python train.py --arch="swin" --model="sound classifier" --dataset="telephone keypad tones over noise or synthetic speech" --train_examples=39062 --gain_aug_db=10 --time_shift_ms=50 --n_mels=64 --hop_length=320 --input="log_mel" --spec_augment=false --win_length=400 --targets=["number of keys"] --num_classes=9 --norm="layernorm" --norm_position="pre" --activation="silu" --mlp_ratio=3 --head_dim=16 --fused_qkv=false --bias="all" --qk_norm=false --parallel_block=false --inner_norm=false --drop_path=0.05 --patch_size=[4, 4] --conv_stem=false --depths=[2, 4, 4] --widths=[64, 128, 256] --mixing="cutmix" --loss="cross_entropy" --init="lecun_normal" --residual_init="none" --optimizer="adamw" --lr=0.0013 --beta1=0.9 --beta2=0.999 --eps=1e-08 --l1_shrink=0.01 --ema_decay=0.999 --steps=10700 --batch_size=128 --epochs=35.1 --lr_schedule="step" --warmup_steps=320 --weight_decay=0.08
Rows from block 3 of a small sound classifier, named by matrix and row number. Rows with one number belong to one neuron. Each number is 128 + 32 x the weight over its row's rms, rounded and kept within 0 to 255. All counts start at 0. Numbers have three digits each. After the name is the row's rms in percent of the matrix's.
After each neuron's rows are labels from the 100 clips, of 14976, where the neuron reaches its highest value: "responds to" is what is common among them. Only what is clearly more common there than usual is listed. The data: telephone keypad tones over noise or synthetic speech.
# fc1: MLP up (model.blocks.3.mlp.fc1.weight, 384x128), inputs 0-127
# fc2: MLP down (model.blocks.3.mlp.fc2.weight, 128x384, transposed), outputs 0-127

fc1.112 031:153134126087123118019129127128128133081133130235128120125102129129128136126127126128128145138128130128127222135092128113127127132131128077086125129126128132129129128133128131128130135077128131130128128128109129137132128118048135135125128158133052128127139128126134120121128255167168133129128125126128126127125128129127127131147137054122130107130102122114053233132092158126119127127129
fc2.112 022:151125106121136124122125150129133132126088092126126128125168127123150137120127128174131124069130133128126127145122128129136132129128133143141126147131126120134119128129135125113126118126236128130128128115082121129000125131141100130124165127106130131129124093203154139129126140124127131144126129135122117125101103202105088122255140178110134230116129124142126130125126173125061124104160
responds to: speech

fc1.187 068:128067120104178109129129129129111132124131143128126132128121121115173064081126136164165166133066129163065130132125127129084166127125139141168120132136120069127134133126210127154247177137049123140248126097121135134105125086113152133123136140126146124041129145088082121128129120132137160126127128133155124070124202127132121130128093130172100092148126125125130160132127201086128130051114
fc2.187 046:137129136142102129122126138129124134127125072128128137102105080143098208139117082112135128121146121129105066126136131109157128146143158108134131130128082134128121126124110129087143144127128130129000120143129121111135141129131125108126137124133121131139130128138128095129128131137130000126133209124073137118120118139121130139134166126119144120136122120135136131020119139129121132153114
responds to: number of keys: 7

fc1.303 024:065070131187124127128128102119193195156158139112127125131092131128098136132132129136222188125157114124076140056091146098162115126154131133098121124230092122122119230130109124135087162132131130134139130131128163130133109131149120078113145139082121161113125140130088133142131070162125111141130128136059139131131156123133074074125151211111123036124170131175126125129059148148127140112130
fc2.303 030:137146140044013115135118122142097137133118136137120149103144088124130207187137127011095160114134138119107125112169066082121128094133129128231130075098074136129138145140113131147112126128132138130126106172149154210133121150179129134128037112169123116138120146119066117133138149115137120079154143122133102133119170067159139105139125118134120121121134079068145129133116129125128131135068
responds to: clipping

fc1.216 020:115130129124127128131123206068125128130206128128129130078125114130125109206128126128122128128135204131134128130143130122127122105094126127132129000125130127122127120131140166130127131129129099128131128128133127128127127148128134124127173129127051142130128128071127133128127142127118051128019133125112128128129127128130128132125126163130115130122168132130123126132130122128153127127128
fc2.216 010:123132137116128137154133124122116125140129151138129170131000140169086122125130133112127131138136128128129128110134126132124122137132110122119138091049151140141131127126127143120135128148122129124133108132143130123133133139099123131148122102158114139135130133100107128128122114128168117126122126128125130129139141132096132120131139087134140081155106109072130122125118115126121138124067
responds to: mains hum

fc1.317 091:122125125120177141089046230129134128142131092118125111077110148099123088134127109143130220121166139127174137118091164128144161129129140096131130114110108136134127152126130081043135188130084129082128137128125128126129129134170143119131122112125159147084135128168128128125121000134074116101145158127114131127123125212110126121152126129143132106049134129106131129125119127155157201101123
fc2.317 052:125141147121133112130135090087124130104130160129134121133159127133127177108122134161165087134093128076128108130129130118110119150129112133129158130133131127148128127109138192130139119134113148133127149130137029092129139125080125152124153139144122075124089130089145121126116127139112122143113121128102014114145134255128126120146195224097121141177126128128119120128124128120136115125123
responds to: number of keys: 5

fc1.359 030:199149126122131105131124080160183132166122117133147100108122075110142181130090128172094090144108158131129113173177069119111117158106141130255128152099103124126132121120138133127126087050125108146175107078131120095102122162072126180089095121138108082124119173130193129150114147109101199129113113136175097128126125141136146134125116107135133150192102156126138136123208129128166126174134
fc2.359 031:112131092149150156096124121126115128136136173074110087141046128140143107106138102216178120116116128129127133126086180131172132188139143132126123231203079080156108136087159160032133121120120121139149135118089125099137112129118112118134152123082133158123125123101165129147137129127124177127151125152097148076110127255066107132117162161116138124151117102131142141105129202145124169102125
responds to: key "1"; first key: 1; first key: 4

fc1.72 177:123127128128144100119130157114128121197155214209135157102138128075112126137103157129115135145147126111123062115113072125128118176127103129085114117118148188146179137189127128145056162168064131101181117135117104138125128150101117083114128128132072129128157172182105169144128124094169149141109103126133085182125137138196130097164027102190095123131151128121102100113131067087051110113129
fc2.72 234:106126110134103152085086136161156141064113067105095118137101111139127185242164124082140130113155104119118170069135129099145130152131180161184091173128063137080084148155128133149153116141170139183122130131115151101133097124104150018164122124091120136129138132114125109158176122141166131095152156112179167090118143024152115106143116127127124126165117054151140130126071139127123152106120
responds to: number of keys: 9

fc1.82 148:116140120127126127194153151045121008130121151138149146167113146131113089117127144158089124138129138090128110144136121173093155216083121128112126138047162133183150141127127101181100127212095130114120141113122129120101119190121087135121078115135129134138124176139119160133132138104112100147142106140129116153181134136122130079228126033135131128095093145119113122085164055128097124160132
fc2.82 149:164132155131123131058098077127135144118128148024105069124124110172143140149114068122145128128114075138122208107181133090201086127129144117168134134074073085111042124130128160098132153066204130140210110142113127124169127111128144113150118108155132133093103074167122121127125155192136129076132166124114129099032131104158128163159106148147135137146121112115127131152115137164142145111105
responds to: number of keys: 9; number of keys: 8

fc1.77 143:110129120119144125086122156091251158148150127153153116130120149066129109085101128154101187101127134159119119153074133141130133206095095131098124124123147130130127065137176111127135161175115128148113131000127127126131127134090132139104137145126129127093148130187134127113117077115127143140123110128122152117234117161125105125135070128166118129054129125126119136112138025107145127101186
fc2.77 089:176125090115078087123130113012123159124143183126176110130060133093136131112113129202147149132128138128117126135112137124110129114129129161135110134130091192134128128126174131129121163137128138137121129109121128143118124126167094170081130255128125125129144140152139068026109071120107153167126115125133086126211093233135145109070122174128084176112137134129104127125138125128127126124130
responds to: reverberation; rumble; number of keys: 9

fc1.304 035:150112120144133125143130205134126121125148025129120133141132108128144113119133166125127127000133158128135156135080123151127252117114116132128117133135133123127125122127121091119122092119000118176110126112143123149122132096128127140043132136103138110106129125121133128134126181134079126128130123082101149100144130128118132136102137127133136122136138140042164153127134146128150082130185
fc2.304 019:119114120191124159106201121135127131090184112131131127133174119134128149094125137157225135127127080132146129139126144134130145118127138109063129136167122121101088127122139125129134209117162093133128125092122125096130135020128133128068156223131116196129134121163192128131212139137135135124105116133114128128142027123158126144065123135074124117100165185175082098136116162128127117078139
responds to: speech; reverberation

fc1.271 180:100090128128128094128117129058206114127099118110145073138135129026123133128131115127124137087221129110197124127115120137101132129128110126180126115139148151128122098127178114148095125130080168125127140128126127147175106124141127121122128163111145134089127125155132155133056067138086097171133130058098134115162140142127084171248074117141145036132102193127103154127069102117152129121137
fc2.271 210:180088127141130126116168064091165142145133136121138131129127181065144129132096127138147206126123137124077109113128113128125126127135091133219133136135151128050144173057150136118064130074114107119139155126097137109149000129133094132101181132133136094114127178226128108127120120107126128171128080130125124135143117045165142127182100166137125178107176159133165119102134129136128125129142
responds to: mains hum; number of keys: 8

fc1.135 033:105107123217128080120150136140110171120131169162129109103115115110074123127139132111117095126124123127182137187023082152084115119122132143072149121149125141126128177108112124132108183119051129118149121180135128155097110130077133118119119131188200128106192131046149126149106085143143212145166130083198164128131200154112128134121128126119130083218125144106115152133152131132153134126123
fc2.135 042:127115138029131131115129092050089133118129153103145123130202121134128159110123068152157177111114126135118139120127176116149168129147107124194169129141069092154101136106127161078146106116151134137147130104143111178145121090208099128115121186095126141139118119156126076143128107144114155122130129116134104095133135227119133131138119128113148100104152131114107128127089255160096138134129
responds to: number of keys: 9

fc1.256 184:079122095166127126148138189092132106198140125171128133130166176067086154091135159135129107138122086089169091137102128137119126141097112130069120134166242183156128129146128062134044129158077124086148141173072100117128211103123128131114136128117099171169123127109136152120128090129148134162102095129123128134169087191153057127130126138103097151132123166156060127145115087096128120096167
fc2.256 182:129103139165130156093126110115147144093162104123097122130088099131134174167140093122132076084156166080107128111127129138201128152150159100144125211151032113169122160103084109058144120133136128126104140131117129082159087190099066050186127123116113149174116144108121079191155155133132118116153122149172136106102124083086131088139140144146140142186117109164149111037124132135064156142177
responds to: pink noise; number of keys: 9

fc1.214 033:131135122235109127126126129139119092145128135176127148123123114128134139132144128182128106147096055120125129144140123120123098127125141129141237143125121219250120116168122148131129134128167128092132118127065166126117127139016157137129097071103146129148127136255140133129135139130089130107129128130133126125120127081133127128127159133104127128192123115035127140140134141130149128127106
fc2.214 032:110118126128127124076126132106123129024123129120131129132139128125128227127136131148128126121133128128130129129128148131141151132120126131255125137129127129128122130132133131130128123138133129133118120120121107128107131108130130144124128132125117130125128128125131091141127120132129130129127128124131123119147125253114123128130124127118126132132130129146122133130123127130091128124128
responds to: mains hum

fc1.314 108:117086169126138129128127125131103142124125119108133114131186134149142119120134120156091132086207133220123175134082147153158119128146053120139164079130132110141070069135125142075159125083129140126088166100139091068200156125090094112157223137106121116073125117134048122113097088134127109129115140138091131064147128146118118201149128128165170127109114178106201127114089150095184159126126
fc2.314 087:129144111161121107059122107140122111122116112126114087131122034120129127154129088096123094128110092104167132083152083097122112136116189158129121199134075128111114128159106191134126123106140117141168111133121106127111137090127144109093061119099109156114099114159171063203129182163123176097169175074163130120090133255158125132108121131131111096207157139173109139149134191161139135115125
responds to: reverberation; number of keys: 4

fc1.244 050:078131123146127117118128130134100141109128165129129132123120097134126136128130127111128112138086094129131125173129121147129069126124109127130128131127177137156129131127024161091128133127131135124130118142079133056124128133153126146255006134136134144144136129125137117150128131128126136128142126237138255129123128206128129135125150086135108129157119115125111164128139127127129122089128
fc2.244 044:110129123121045116124127139076132109122090116091165109138126126130129179114136112121128124121130128124139129144133155130126134128127138131173129133128125000163055122136182127127129130135130139132119115128127081131124150118148126153032136109134128132129117125179146146136117125135107114126120128124132118104126120255101127130131069130109148136018131131137120131130124189125128125143124
responds to: mains hum

fc1.164 149:125127133126140091154145179089148075144068152122139114145135151127082122092158128118128131130205099130236121121077129157126148116109102115121106107117137129141066066150128101139127117209115128047126130131145121134146131142183108071117136128129132131088147104131125127118080125129075128200100131108127192127189108141111075169213130062129136067125128141120109102127125054121184105144177
fc2.164 154:128096129159127171118139127109153216136126152069128108144127139137143127151154155134128201134133128157066151129107127130128199145050165135137120133103127110111078129087142128132128130130164081152112124118083155082120115129086127129134162129150208059124119131136139132108129114128149147093201060084127192074134129127129126177203093115125129076071101141128162132104090117132170234122074
responds to: number of keys: 1

fc1.211 111:114136127111158104107126136071127060144120129141149092112113138111134122109084126199052108165128097104174108145113107127091100169126131143129137070109140141197156126216163144135109155135044161125153132102080094126140147144122124152142125123135113164100129123141123200152024106121087133133128127115097111123138137190167113104182025103215130095102101130124092139134100091124128089120127
fc2.211 044:198122127117129109101084129144129178106139171117128112130185069127151126148135108078130127112107128133099131195153127095155127136130135095128153131133118106115120126126134152099132140116138126142133049165091093124148134112131130176126165064208202079124099130139131131106136188128133127105133128154128125109031121255144123129132131218105118128125124132090113154151152122131130135116079
responds to: number of keys: 7; number of keys: 4

fc1.381 117:090116132116127102169079160125147131168075137156136113066171127040129120135121157127113092117134076211165147187128126127059129149031122158152123120096211155119096127131144100130111159137119134147135125134082104129120142127128196181124118057151110127105108131150147160117120130121217064124157126121129148120125135125195103136165083078129070155112128139142108154135131079171155136073124
fc2.381 108:175117126148131130110136090129042129044103213122131122117103125164098148105120126129143148200078126129128130127128142111049128132132128100142127128130037115127126151111119201174131133101131118120208097138133128129064112012128133165110127133126148130108113125150156062135128146158117116126112125127128130143082129183134123158119115178126125133161126157099117128180153230154127072111101
responds to: number of keys: 5; clipping

fc1.89 058:126111091133119128129127250140098127112134083126128150131127203133133123135145126108131147125141144125125119183062151199131128121129132166121132128181133058127128166130189128155064166132132135110084125131130137139121131125141126115143193136124154125113167129118108123137128071115137108125122115155139118085125002125253112114127130138113131130088153097116119138127122156107250128119129
fc2.89 034:104124155136093126128158053091111135100138154141140128140123056144126115126125120042185133132128128131126130121126128128128133127122124088135123105148043126130126127130123149133143138054144128126106138125144120171126100109113129128163048228106137078128007146138118077130129155139122102114127113104179135126157168157158199135130244134122129058194132128131133130124113162126140126126069
responds to: clipping

fc1.99 033:130131096147126127255133130145123129129126129130128167127124110120064172126106130196129126154119129125131086128127123123125129129126162129086133129125067081103129131124116173131127132128129115128103119128127129133199128132174126131118123128128136069129068128127144127134128140187126139125128130128149129129119138255130133129129135000127127109122069123128126167128031137143126128128121
fc2.99 019:130128119114136131131130144152127129133130083069128128122146123124139118130126107121127125127138130132125125126133224136145130121133169136123132130130119132133131128123131120122127073118130128130124029133123103133139128129147127204119148223130131128130143128140129132135125126255126135127133128122134126054128125177113131129135077137122125130111173122130138130117108125121129126124040
responds to: key "1"

fc1.114 172:104088178133146087149135137128138130102127128152129162121152196083126120071115115133126167112173129134129113133086133145094103111145000110086149077147228131196133131123106121128126121123065131104105147136146062131139130161099124121159139149077148114135148147132019107094089083106129106147084076130118172130181149170103124125149106112179128128104135131063139135121128142103138127128186
fc2.114 126:127133123007128122134124145143108130072068147113124166135168081139114106101168146126118123139141134167130134134132134102000128102120137175133144080114134124134114081190142139211144120127133126142093099124135119171115138087128153183135130130135152102118142106078124130123114119133117102137102135132115129109145139226126111155133141127092128051120118111109090156216128159115198120128080
responds to: key "#"; number of keys: 8

fc1.139 121:109102123137135116124085200123158123168095094126095126130108144070137139142135162138130126105178099120243169136058128131051134141086131207130047137139126186103089146127127045128100124127126127132121133123090123132116126130139139119134144105102139125113146129130156127154121082167164128129215161048127133061127136133116058124129146121127128119128133127158117210128127127179200149111149
fc2.139 144:128119114101137128053133127131069132000121179135104121152134104156133158139132151084135117148105135075094127127141122104085056120133128175199126126124125093148141140163130133255126131136127126128160131125123137130124103116108135127120101133127128128078107143112116128132132146123159125147127174126151121128132129177231121053153129176145088158123129129093137125177140124090165127128128
responds to: thin (high-pass); number of keys: 8

fc1.367 032:153118098129102138116128201119143120126142088126119138135129175126172101126139184202113150093134137128090000137064120138114127111130131139124121129172164177119136104127134126154126139128136130129077149058111128141134163087141135152126212130060165144118132127111128128128129118108115104131117126131130120142130126102100129178125145147255122099044141088128144126130110145107121120107172
fc2.367 027:139126212173106125135144062111132158067124101133130131126039068153096079129142157109179128127141108137147136147143131143089135121116108078062114125176111095108127129147066127142178152067133063084091128193117120129118165107157129143140095145110139143128149131128111103142171125163151016125133111132054156129132123028148120136126154114127130065155104155134124128133196101128140155128127
responds to: clipping

fc1.372 106:101128132118128093107118103099129131138111121122148076128149128108123158130109128144029133128174140127132135129129146124051115171132116130150147075127128185146124119187138181125127128137093201136186122052093116130122163123116132192154127118122104199101128125148085143151001066129133168128100107164123128078131159160150112121157024106228126128127126129118102124133130138127120140107106
fc2.372 071:177112134132162125080104120136187153082119125105122071109211128093153125132034126130082142101103107167144140131128072114125129123119127131142159097129105131103106122105135096129134135056106128142133123122097102100130117099143190174101129100225197127103096127156144114102061129133129080114153135117122146093074118242161125167108136198127146124115085131115141168169124160151188146099098
responds to: number of keys: 7; number of keys: 9

fc1.121 166:117113131149141086131172089122178119090126112164119147166155127129138221099132127125104091122100129068131133159106091126097079111113123179140128117119251128217127102130128160132123102137079160121122124116136078046133127168125118147149171140154101118122144127047149129083121131078148110184115109128130164026211114145121130123136134138110131134166057108127149140095127130126171124130135
fc2.121 195:130147088122126134139139170127126097173137124140165143130127132125095100080127157144144156137166137057183110128112178155123134132122113123111136138137117140211163203128130120127086130131087125123129120129128125182123178129133089154124128129120128125129137129139104136180129112139066149151042059188132063230137127150093127075128116141121111144109186139136098014128170122124024103128136
responds to: number of keys: 5

fc1.170 104:132080140131128141166190124098130101117093141132163141153125152132075078104126129146116123131209128094134118165051123196122128179122099076082129116127145120163149131126135128141106121127112116109108135108171128159131129128110040117139117137172108088132125155132124150116131117107097124204135092087101129130205122147121133128255133054130145068109063128107070125120122053097125130130152
fc2.170 098:146110130144118127101128043111127143118116148109128121128122119128143127131124082123128179129117107220117128132138123116147115119112129123255129131124118109015029128109136171117127136045162131129159099128127131124136033110121132139120154135147150086111121123255128115132120138133137119084186121125129157127111143119145130197159105145129127130139124139114135134128131148177144130122087
responds to: number of keys: 1

fc1.157 108:118140124102141143116070189090127132215141130122120109107140180125130044150131159190122242100193097126116133083125137152128134139092132128116120122127128129131126135127135091106128146100128116144129136127127132124136125121143144119143122091132213138096124098184105175121131001130182149123130128130111128128125125147141131113133058122156104125017196121101082088178120119143126143096129
fc2.157 066:115129123135132125130203083107116129114129125213139113131137105100131140105102128149141000124114124131148128131129125130093125109140121131149148123167159128231127128104138186125134125113099129130128129121164085120115137113111124153130135149124124170128129127113131128133119097136133104127092046131108126129151149255116121138143128157096130136228122137131120088128097215155111127122102
responds to: clipping; number of keys: 6

fc1.156 016:128126128128127128133174131129098128127128128128128147128127124128128145130099128243115131127128039128127255129126068129126129131126128127134106128129127126163148114128126127188129127128169255125068128130146128132120128128128128130128128127127132125129136128130128127133128130129112126128126129155129127150128159127130128126122127120128125132147134128047140091128144128127125128119126
fc2.156 005:153131127138124129116141135117139128124151116136124125120130134127126138130123134128132133143127129115121129135094129137129126130126115121126136125124122118127127130122121090113120135121121104104143000096123122140129134129128126141128138126140139131127127127124131126153120123128115119142119122135136119128137127127127128126126128138129138143121141131138128128124132129120118143135125
responds to: white noise; number of keys: 1; number of keys: 2

fc1.323 118:150128152134145115115053122126167130144092153129123131172133165124131129070129129182135081143179104128162139120076119130113124147080039140107140119127191166130065074126123085116121091140094127127131119131117108116174203146127127122157192065136113128042152097128134128124112072141125148156085137053119135080156136156127022151132159118129141082148118138125130134178130041132140134118174
fc2.323 079:115121087123126209139131150125135144130137087140114157135163126128143082147159181127130144120135132122075128104132112136103195163021124137112074131139128119154105132128133110226132109132130047148059089140113124126063121121084129125134130134124225080130126148126091136145133105122162158128167121049121179121143130244136128125129088094124120087101132125128149140119120116115140204121104
responds to: number of keys: 1; pink noise

fc1.177 023:063000130149122132094121108130115161129076131118128127128077134133099115106188128117190201106168099139125166069056138129176153113147153126119073129145118156114102185131109150144135121153115149139136146174134161154156116093153137042129132191087127144157134151146122118126144019153166067124131127124126174122115131114120089127143133119100128070128151103156127131126096179146131163090128
fc2.177 023:179139196083076124170126099192137108130094134141126148122148106123149115137122133035139154129089124126096100116138037067121118096145128133177134080116099139119144128108114134152126064146134125124126121158186167184129109132191133138108133108228107064126101130147119167103145208124161129118125136118148120142109175055214139112152104118134100126125151126116171105133107149105127102167061
responds to: clipping

fc1.276 032:122082106125135126112114154143109153056097125128129126081142134133161117000128093103067082133109129122128125191088106142133128142126140114124139135130149154116051134128128133115175130075127138119133118144113107118127134127097134129147128114191154127171138134123155165126125183109129135102135115128168133123113104128154136136125146000125148188137171119115087149125119130000127121134139
fc2.276 027:126127126128125127121139037048170134110124136117156111195167122131132106082127128186130116107119118135113135153119184131131123148127086123112129156165126117151124104101155146118126119132137134148100145033136083129127105055176124140104123218104123133105117122148144123119126149138115148189104090121128119128172104255137128144147077128131116130103136169225095119136142166152124112125165
responds to: reverberation

fc1.377 116:086127123154129133106124177097125089129130123123128059115137175124107175113130129190135130142126071112183143105089145127144126091133148139081134125127156146164095119125129015098020169175128144129165118108088106095148206123144123131128171148157114174122138099131159183132131040150132117146126131118105132089163067199106114109127132191115151190121119133137114126139045080131127132127118
fc2.377 097:146128118138124134144127126125147152105239131128083167079142116119129122119149133118135128129114146120109129137112036128161163136126108117114129128128134128142134123102115111097115089147125126128055147145125124124138107255131099138147147092135154111147110139000129061086129126121108129139135099171128128118112129173086119130066225169101133088194104121127157134117122136101129150196154
responds to: number of keys: 7; number of keys: 6; first key: 9

fc1.167 110:138105225132216087129121117124141080138043116123127085126140137128121128077129114118137107127162117132142123111131112119141119099131086127158138082112142146167098069164121043123130106136123138126133147149156100155157173157129106101083143139087114101011133097133100125091107118158086135184111189086118133127178145132131122154213140129140154153171138166117141131167122040123183097133147
fc2.167 079:145109180129122133119119114050165226127123169128125107148135133128167102129180155200128129108120121133099143129120130126125139141109125145104110127159135102131121129080128134128160112126127098171125133126096000077127123110104138130174162113135130127124122133107165095111131086127186139129147117131088127084122118255129091148141114126105127051115102135146130143128127145126169163094123
responds to: number of keys: 1

fc1.133 123:067128132144143077255140168119131121187100127134133128117158175130101123067129154128107101126160114133117102147144156146125131122135063124073148119114190145170089093122123064099117153172108117129125123144120070101083172139095122080117156145151064123095141128127119140107087108119169128132102110144099146125155134151128128136195122110166113209102141138098132122132149000110141114086115
fc2.133 073:161124142128111130082113087065164203107126174132097131149137136132189105129188129172158108116114121128073139124104118080126111129118126153128120099137100101136093127126132150136154133127132103168105126125071090116147128089110149111172163132163129099092135127119129037073130085133157137135141132117071126047108121255174127152135124156105126038132129129124186136155126185124185142098122
responds to: mains hum

fc1.297 027:112129131131168119070134130155120132080131128127127132158121129143125070129129131133127140125152127119128130092115114128117126128150210135094124000150150136100127138034129149134102175142143123133125128126129129143129126136130144111128026129091125178110128130125111133129083015128141151126043146121095126158120128107136129127125140139131104119113134131129124123146123134000125202115120
fc2.297 015:154126182121107124207129071115121172128087127169145135134102131154109179120119116026128152128140127128125129113200110112122134116079077106137142035124139153135127127114108180128143119115126129122127045197209141127138125134066129139141091123167104120162149144162095089109132127129208117085123112126137130138142145071134156125150117054144139113165071140071128112127134150126117126140033
responds to: mains hum; clipping

fc1.105 082:108128125128128136156153156057132128139127133133147115135185166130131076125145143153098113123199150131127114132131125182121127165130110128090136128129174115141144063124138123128132121134087121122114128116134129110127116155093086132133133149128128124129126168126120148123131066033131123154130100096198135131162141132117128129238135093149127169059126132102129100114126000091128130126139
fc2.105 037:186127140126103086082121036122126169083124167103057107153125128128138124128126043118118148125124128143122138142123138080137116134121103127227130127130112131120105125128175175129139155043133132141140110132131115125131128107119136135138126151127144029120131135158124123123103123132121114122144129113112139098130156198139141151130116122127128118138109139070167141144129217138186255122086
responds to: pink noise; white noise

fc1.150 026:102144126171160097210139132126130131126198102128130068105124114130164064127098131133135154160096127122137127101126130079043126200154114141129129129097105165129131156181124115074103140136108122135129034131118147157122138126111118054099120125136129127084159132129127000171128123169120146141120129084116124135159210129141081126130117151126121122177128119129124098136130125132141126112104
fc2.150 022:124137147119124136139123185126063141129108137127128133053234057108112230160112073133123131146140125135137128122147138099137192145154150124133198127123033092131127134119119133125134143175127155159142102132117117112142155129139125124128122102147122165160124134135113121128118136131169131061141124111129120083126142156116144126159156116115141129117119033126126131111039230133118142131026
responds to: number of keys: 9

fc1.361 030:198142120101144093099124103131133130095106102132141128128133045100128076109092127090062085143104185159132118187120063124107132168087139082159129156122127140127128065133142148136143115069129131127149094128131121170092168135087135176123127127121144102133118130127172142136194163118040194125119109111219133086120092172145134164122127061141166166210111129115127170143170177134148120105164
fc2.361 029:125128101181139139098145108114146143137155115111127099136108129188130118111155106213167101136128127124130134131064198118150131135139160128042126170161103094145114127114145126061137123170135110137137131090110110112137131050135113122084146194114126154121134108120213089129143103158124153151127115126131121109119101255083109150127144165094131129134141164179127125116151158126116134121145
responds to: mains hum; number of keys: 4

fc1.176 155:123126138141132158144160110104151122121125134138122108136131129127160061119118137170124125130084076139118141133126126150084129128105153166112111055107227072177132040126165131149122133089109126145108140060080128087163120082110165127115149142146128127105139150078169145109123128128180081141161118009103137093146133130172139189174111094129134049103058134150147128131124123128220126127150
fc2.176 111:133148116137132120132121159139129146130125172123148097127168106154128127129132130157154080129118151092109130174130148082166085165190127125102138204128087117194146128132147157085116135198111142135128122134114093118128128135120077132131223118129087117132090131060116133122150193120132155139079116176109057140028121132093122048129158204127110153169115124174090074130149116112036092119131
responds to: clipping

fc1.268 025:100099135130124140114236132131106121126108126110121136122128114144109134151045127130127188115147106128118185096089168075135134141146224121127130127114087147125109136123103140121142156129139137132140147139128129101166128090128136083134106128211127134131255132030065110119132080141164104122128141106079135121131126124095121131149125078125128173073136118123126128131096135124162137031087
fc2.268 011:187210181096100101196127130143107104116099130171152152125115113090118138111067130074127143171085136126128089129124105111074155156123101130177123096106122236158174127110120133155129072107116134111127110200144130149102130161130134152132118055165124058150129135173136162127043155126126131129117109118149117151118205157230134114169095091126145143137130127116121124126142128125122079175106
responds to: clipping; number of keys: 6